{
  "model": "contrastive image-text model",
  "horizontal_flip": true,
  "encoder_parallel_block": false,
  "encoder_positions": "rope",
  "encoder_register_tokens": 8,
  "text_encoder_positions": "rope",
  "beta1": 0.95,
  "adamw_lr_other_params": 0.0027
}
Rows from expert 12 of block 5 of the image encoder, named by matrix and row number. Rows with one number belong to one neuron. Each number is 500 + 25 x the weight over its row's rms, rounded and kept within 0 to 999. All counts start at 0. Numbers have three digits each. After the name is the row's rms in percent of the matrix's.
# gate: expert gate (encoder.blocks.5.mlp.gate, 32x96x192), inputs 0-191
# up: expert up (encoder.blocks.5.mlp.up, 32x96x192), inputs 0-191
# down: expert down (encoder.blocks.5.mlp.down, 32x192x96, transposed), outputs 0-191
gate.54 161:499534518481480471466516499528471503476507507501509546485472445538503520478497523525485504508442479458496517466509496499491508474526517457493518483544518487544480530474520515515536491490540534523469499487547481530479455461539498484483465493478455458467517499473489485461523507456479490468471503498493519501486517480529483496488477462465510466486516524490497474474529506524488508519486481535481489502522523485520481534497492518473537516514529530481508508553544452516546481487510472465489499489531537492534487521479492513510489483450521465492535486479457505489483544538534477461
up.54 136:497511523467488484453518507526459489487482487500514552484483459534511522471498510519509482489466489458482517461520483505483500475537525468510540487538530498538460515476515510520551508499543499518455508498548477521473449472531499497496450466476467468470509522475481489479510510450469488476468511486515509482484527483513474508478472463489516483468505525488489472474507508525504494494496495552484495505530508503524467533508486502459528502499526509483495514525540458523535494490498471464459504495533538492538504546473482512511499503478519460483557490481451524506492519553533475454
down.54 157:466511491497494485550510474473543526487454525452500502483477465511501483479510484493519495461508519496530465508509528497474470469463490497519480500497521484478500504534484553503497473497540540510542508516505509486510488487500563561513521529510476490503541472508496513478496518515490471499493478510468518499502471487559492505526470499489502486501511459513493500490473546459541503467464517491465522498458475524522500503453480511459452511519495484494520519491501472480548467552488500460468528520487506463500532495428460515512476481464487519468481517495487473515532556483477466483
gate.55 077:492455486519515525509490519462529480533527451543530454546532500459519470490511480460512499493507474496495465546538523530488502513461478553538498541471468499475535523558502514454520490505473489488494489530507500516525519506479473532551509482506528526526452544504538552480505518507508518530496525505520452503532520502473493493511493509520468493500452509549464514501473499443442481512507513518548528484487497492464537494497514490503461490494513489504498490513495491477506547527536514517514526478489466504475522507482500486454519458520491500526476509518511467499517504508500509529
up.55 062:516493458505460533467485512504522464520480517479514541534526487464513524512524449460495503472491503504509531504467553541496489512446530499485517505493525505514526511521525509459532480513529513497516492511527513533506503495486448535518455500472508507522474474495491517487499488478500508545460499519522461483490524516461465548519500499492472477496492529513503523547506472487450479542530487518513467467442550490508515505494521493451510464504523519486496482481520470479551537488505451523490537499504496464484518510465474509441464495477469478457508466523461498488496515488526484511
down.55 078:489477458504481524472505504495547514477518543499513468527513508477524471503559521479491561484554490518494532494525508531530508484475512488473517490476493503497494449542508466501459487526499507522488517530530526526551502501454508497500479528529516509469497504475499504528487491528474519546535537490514475515486504482519506521528529500554526490518464516531515509540472520499499487511521443471497500472529507484492544482483513514458552477453496477540480518479508481509503488494525526545506536489436461489518529481482518454516519545505491531495506530499525447480499502480499470520
gate.56 062:466487476488515521534490510488520509539498495504517554500534502477542479526498490475495463504513541442516554537564526505469484543454503482511435522500549511473516516511458536514485518529504479514548474508503538546521539514509520482536510516500502506519472513532489518454486522507503474542495498449504493496492499492479520519520461470490524489511473533515492518514483507477515473518515528511523512519513463522511502494482535535497474490514498479540540474494468484501521522522516471521475516494480478469455492496433476460462484494492515543499461515519509473487491517483472497540
up.56 053:488485509538477519539491504527544503510487531483494459526497512494477515522489493514488505542554504524504473488500491528476490518492503521512484513474511519493529532558509533486483504476501477490456476527497528511523465488464476504512508483492513539509474507521496538460472488544539465493497541543534483497498476551510501526464494539459497500506492504544481537488482479499502487512500549503517517535464471533521526480462515497497500491536457484507549467450512525458525538496468520507529517489480474494502519482524450474487489478531476533507487505495522460528494448472507577471
down.56 064:482558477505519500489555492519482500488543493503535546487553532516463499523463514511476483523501509527493548488502475507531498503476507439530486468523474517499460510478504495517526499461502477490480500485527439516522487440538513500469481531519493514511492470507456502467485507486454484470490527509491481495516487484502548544533497489487491509512520522568452472507508487513531468493510555485497470491473496473500475551504496491528558480521503508517522499531460474514487517455509481498503471464524523489511467507497463456458493504499518489469510537496503483517474516466522502481
gate.57 172:474519552475492479505572482469529509468473514505482510480449473516481513475468535480485541508505535516503496485525518483510534472517512463497491477513504465541449525451518522539526490485544534511511505510500461508505467487547528495486454533505478461485523491487478470504521468474506508452496486459506542516478495493532510524475511464468547478498520473476495509480537498522501522509496485478458491502535506497538462514485486490486532487529456509521518519537504478529487474481470521484487465526470518491507461504451495504521478509488532495514465464495494509480493547546492482457
up.57 169:487521567474484473500560486474544526459476516507494525486457484515481518478461537486481529491502542510502496478537532481505511465519521463498497486525489475540467512463513529543529486484541523507511487512506465497492474483543519506491438528514484453476521493472473464496518461476503492449488500464498530521474488489544506525472498462461529473488527472492495509491531495520514527513500477472459501513533518503532465513497478506492535483530480499549508509525509484525481475500464531492487460521475521483508468502444496510514493509471535488491466477486481507492485547529486491451
down.57 148:496520532505503468512512458480448484514487502472480495477482486522506491488512505564509454530494466456512504515512506484517518488517522496451530519501547441516506493509464500492498503455532507523467516491500481519522518461497549535477515485480480473544503489488471471494529543508467461541521514513476517493530466490511460509503445499500480481531539509473493458530509516521529498463485458536510510516490501506515472503477489528520509493499532535462530532498527507498529486475544521463449515545523520489519544521482509532493481517474547495488532499464514534555504503518523496523
gate.58 078:500491515467488506468516504494481488521481525523509567515493495513512547531483460512480506472488531478507525476540440535486508484512481462477498453490501531507508559509477497515543516491526493509491485526533467505504514486524545537465498503525471506508507497539475476448492502488471481517462458485497504490510523516508496522532479510489512509443497521500474518484497500488500488513514502484480527482515490536516485567491528518474502509508502506529538469538505446513500491506520481492493500524437467447457510516474465469480474546484522500493555480533473507542448550507505530483
up.58 073:469490488517485509505478534486525486540440461508498484519521497493520555515478524453513505499516511514497479529488479531504520517483513523526490512457499514515491552538513499477497511542494503465482507543477513440469498499466502511475510481529480506480520526552507506475491520580531485544509535524510469500508541519470543489533485519491491543469471509491492520435504495473501479473526487480503513525519470519511518518474509493504466527492484469496480494502515544509472525529545493514463477473445474478525501470524505496469513479517477508519527449499470477524495463543484540493
down.58 072:510516496496547476476505504483500499519524531544531552496490485512544534476476479512440494481520516511466551520532483509527518503503502468502513541521468503518501504478507481502523550463506490515480455456524505505505469505538529490509557480518530484477533497557468497538476493447490471469540488469483493480517547480514526499500512443538515501494528501502514524508484499510490560534519449489491521515547488467506491524520505454481470460459490478473531485508515481525478529506538509523534490488484491490493483495523476491476488515512521475465487489521488464496523555480481480509
gate.59 148:482530532493500509515473507499452480488494508490478495497498525519499469524511536488460490553500470468485545508482512478520522504541499495463550495541498496507501489494481516511476459503469466510459520523467472486462494466508493494461492478464473503441480552471484488523488475473492474470539541488457491525477521503481480501447505490472463523518519480486550484495536513531545513436506500520495466547541524488530489492500481524502510510500485493542455490466537509547507506490458516487503493489511529537510509514489561503503520503510507480544524487467511524485470458503524526501
up.59 134:487534526484494476513470530503460486489491514500475512504472515515505473515494535482475496534495466461499554497495511473514529480529507510465551504530517501519480475498483502531475466503467459519484550532474480504456499450508481504484472466483483476472495525478489493524475470473496466454544546485480493499496514492487496502460503482482482502564526500474565496497530530539543518433508485514503470542545542515529496495498483521481513506482491475536475489461536497551523502486460527492513474489512524511500494512524563501502519508520522487551529475466487514488487487490531517489
down.59 131:526482479473470547467474495491503538528521536527522499531488503523529523515507460449499510496509511471512510470535505545465455471462513468457497499515461548516540508471496495555543554499468512495506506526513461490509478517512505487529488522536488527486518499521486504489448536505524525538475484511518465520493551481512530512528502485465537485479474548491502495500505522489463490504536500475481502469528496481513521500527498484485551465528506479511459510533456442544525535513477476498533511467463501504483491481482475471459516500481504503484487518470499475455477504511510493505
gate.60 186:535522523475491491496523478523492513483493530507476483476493539528473492480480527540464554511477505524459524466473481475525505460514485483514513508536482457534472467467488491501545462486530498509487477469533450443468484490531473489464536516482504506522505476509469470512512494497461516469522510488470515518478500472534481523471536526488477470494524455494505473465513488522498519472512513492460481514534514507549459525526476497514534484484498538501484531553485496526500469475475531481527459514529539499515473459502513522527564528479520472507505476464524529488492510534515511498
up.60 182:469483484518510496494480516478501482511504460497525494534504466469525526519515480462529441486507484473534473533531515520475493537481515513477498491468519548471530516529517510492459530511479505480521531516477543547527520508490519508547460489498499491471488519504529537489493505508535464524471501501534483487527496525472522466522443467518521520502476539491501514538482518484513476523488488528544531479474484496449536471474519497480462527542519468480505473459520527471494533524522458508470546489481453492475535539502483474481448478509476530496493523530485474505510485464473490511
down.60 189:488492463519545502494486517472494488526519479512518475498527488478537512534501490480515532470480508516495482513464522527464465528509492537526491519486493510479498533505457492473535499534529486462529493481488508488487468544496473532528513498499537538487475480511498537495450484499561560502523469461496447524498526529466509462495511514517487527460463520538486568474465459461472512538524504517545497517483490526472517501473509482511521491523500492492490459492451480468502551516489461518551491494486476515474471492501493456476521486544483507526489483545504496496479509479481485489
gate.61 060:510477506490516512479493465507500550545510486501515462502515518508520536518519462492516543487513558543500469491481460538512477506517461488511531533508482509473492505505465558504504553543477483494482490491509494509493501487496497513460502525502546502504491500521486511496489494477462524514482530504524478544524522538459524442511464521540496558502491534483488511488485422488494467517507538485500525513497482507512468528546509527526483465502517519513527512502432462532465531526504501520510516495496492491512494478548458486487484475499512466557506504524516499544471507528501528474
up.61 053:547525467517514447513519494506511519510501520498447490513488459505481517449504508541455476522506528511462510509531512511493494486497521454454505530494513490520546544502466501534498451500508567511539507497509506523540531485501487485505498494489499453527531470513476460534475480504529485524539515509428505512508492505522465475441501515496430496487504497488510524518466516502462560518518526487518497503439522512511531520520527529514512484534530507506479509482436480493511531488509516436489496512514510511479512525506486494489496517480518485522515495482514499538495518484518487473
down.61 076:473529498503490510503481544502469472561525475486512521465488490481511495509525453500503444530521494483523481520543530534476497525488486461472492539479491494499543519487473524516500482478510513527499509504505500534525520467521548494542546488550450513514507501470494486489475526546526493515499502506469481499523446497533470513521494508517466489516495487454490498505466534513517513476557485506516505493511536528484540482470514539477463516514504475533483500491539497501511460512544511484467515532493533507472500525478492500512470505450479544525515506470491487489557530458512440531
gate.62 124:496507486511478467518514466524472511502511484519505514474457450501498479484505526495522505467525477511503511484498522483535516502507505482529441484471485474506483484440538461513460507487533497484482546441498529514512510520504528483500515528508485465473557487504501486544501442556518528473526496510513524516476498483525490552502512495478515449517530484508532519517504524514520515514455474497464466509516516498503547501468482485538499538491465522460546496532499522492505491473488509484544480486462516548509491450506543512524479514490503544505476534489490478481491528486475448545
up.62 121:481505467538527466503517506503518496507489470502488479502475475496513511490512515479535503465507483546522508528477523479527532501502514534521414495453480459478483489474560506501463495515512525515509553460463529508516518535473491516514539500504496482464546512514512498528515458559525494485537503539512492537495519495530509529500494523505487492492512473508513528513500524504524500476483491500482504516500500497466545486457524478550476541465458534456547468488506525483486515504498546505514498476464493563483515471523508505511461495485491540512470565485514475498474491484479494538
down.62 127:523467450526518504531476519480497524502533505492499491480515543457492478528513487474509515533506538493476514485479517547491455511474467487478486504498502473505498473522476517530484487539493471483513514502485496481487483511446496508490512488498537537485487486527506542525451469552513530505510495494481492548503496505474526505505532531501483503512468534523561531493499535488524498516504468464519462475523490481496521486504465521520504537505453478520467499477455529502516538508466467531575479481505473512507532485516538471553551468523488531542481498437499494459498508486494519519
gate.63 128:507526497471499505484507463528505543473546529501480506477485496568475495477439526520509537526486534520476503474492480492539512465538502479504485444511474496526480506482504504527537485473523506512482530457503447482482478468516490468468515539501499499477543480505466482519525524492472512467497472510491534525477483477504530524484514488455530471466541488489513489526533473524522488506468516471458488480514504462530454529541468505492526491518498541508490530525535445519497502477497541471495482487512539481539439493487505538524516466488537480509497496493505520481458497510490494500
up.63 120:508530505494493484478520492534489514453562522467485510484476482559475479488463536518505522497480521524462485474485488474532500475535493481505470455510494484506476497501494531508530477465508529527469525455479480478469451472516491466474531521494499503496533478487497496533521512466490505460485473508505540545474478479508511496492509499457533459454534483493521468500529484526518490485447505491471481476508495485510463523518453505471529496512517539489486535543530430506510500479490534469484504499536543480540449478474504546517502469488542476511480475484520503482470515510474504505
down.63 129:488566523507481480524519497488463504515494522521507491505487479481571466463501495486477470502535496480540508509530547461515530498498490461508517497483493452480512481530523472534475501487504490537499530504497506526502520498499535454494486504505519483522516484481494508483478490531514450524493529486494475469535476492551477561508463522514486495543503532497514472537532562486525508459514475502510497516488526481528520465473487475481451523463476505498486501499503529541514481473506520480475516519480528519509530536465541515512480533504512545501498553468543482500539527481481451525
gate.64 065:473526530516474471547515501482475510452535559490497530497475470515499465477500513477506471471510476521502553465527509479489537477519538502482475482516518482552483503493494472539473455451526503542521497484484518521534500508481514492521476541530489474482503486491499536464516512500519514494476508458481512464501473483521498509477492468479518499467524531499548502497533555533513537471473451513472489478510488520526518450486535492446505526523529530499538482513488504484511544477465531492507499541520501497487507482475516523493487505482542543511464485501484531481529513508478463548
up.64 054:461512505490474504550548532447508496511495516481491577503495493538525501486497524460522461516507485492529536478540510457504530492495531443511513443487511479522481539488490484516501504504498499519515556536486507504528493486535551510474479527523475461496467533519515483484503499524525499494515518449492501454483525481523524510517518490463499479478524517471521504460525520502496521489504472477476509480520531542522522497493502501466524538535502486501534449532468488504522491482492515458498511511478505463486463481507524505518471502479523502505449473467457446487521491512496498561
down.64 066:514480502493462480492482546496484498493476485470477476468483464535491492471507496476496488487471499518521463483511447499515476579498482509489524453468494519482501517540498564496496518564503502501507526514464477499510499504493466491466532496527496515470500518506483515516519533488465505520471489535493505525491536532494480502439483516515541520485511556484473481527560470492451453489444470498488505492499522527478488510513497517527473521517555497432505505486497492491505457508525457487482475473521498518515506485520518535535514490473501471499493531474471457496488465496522537506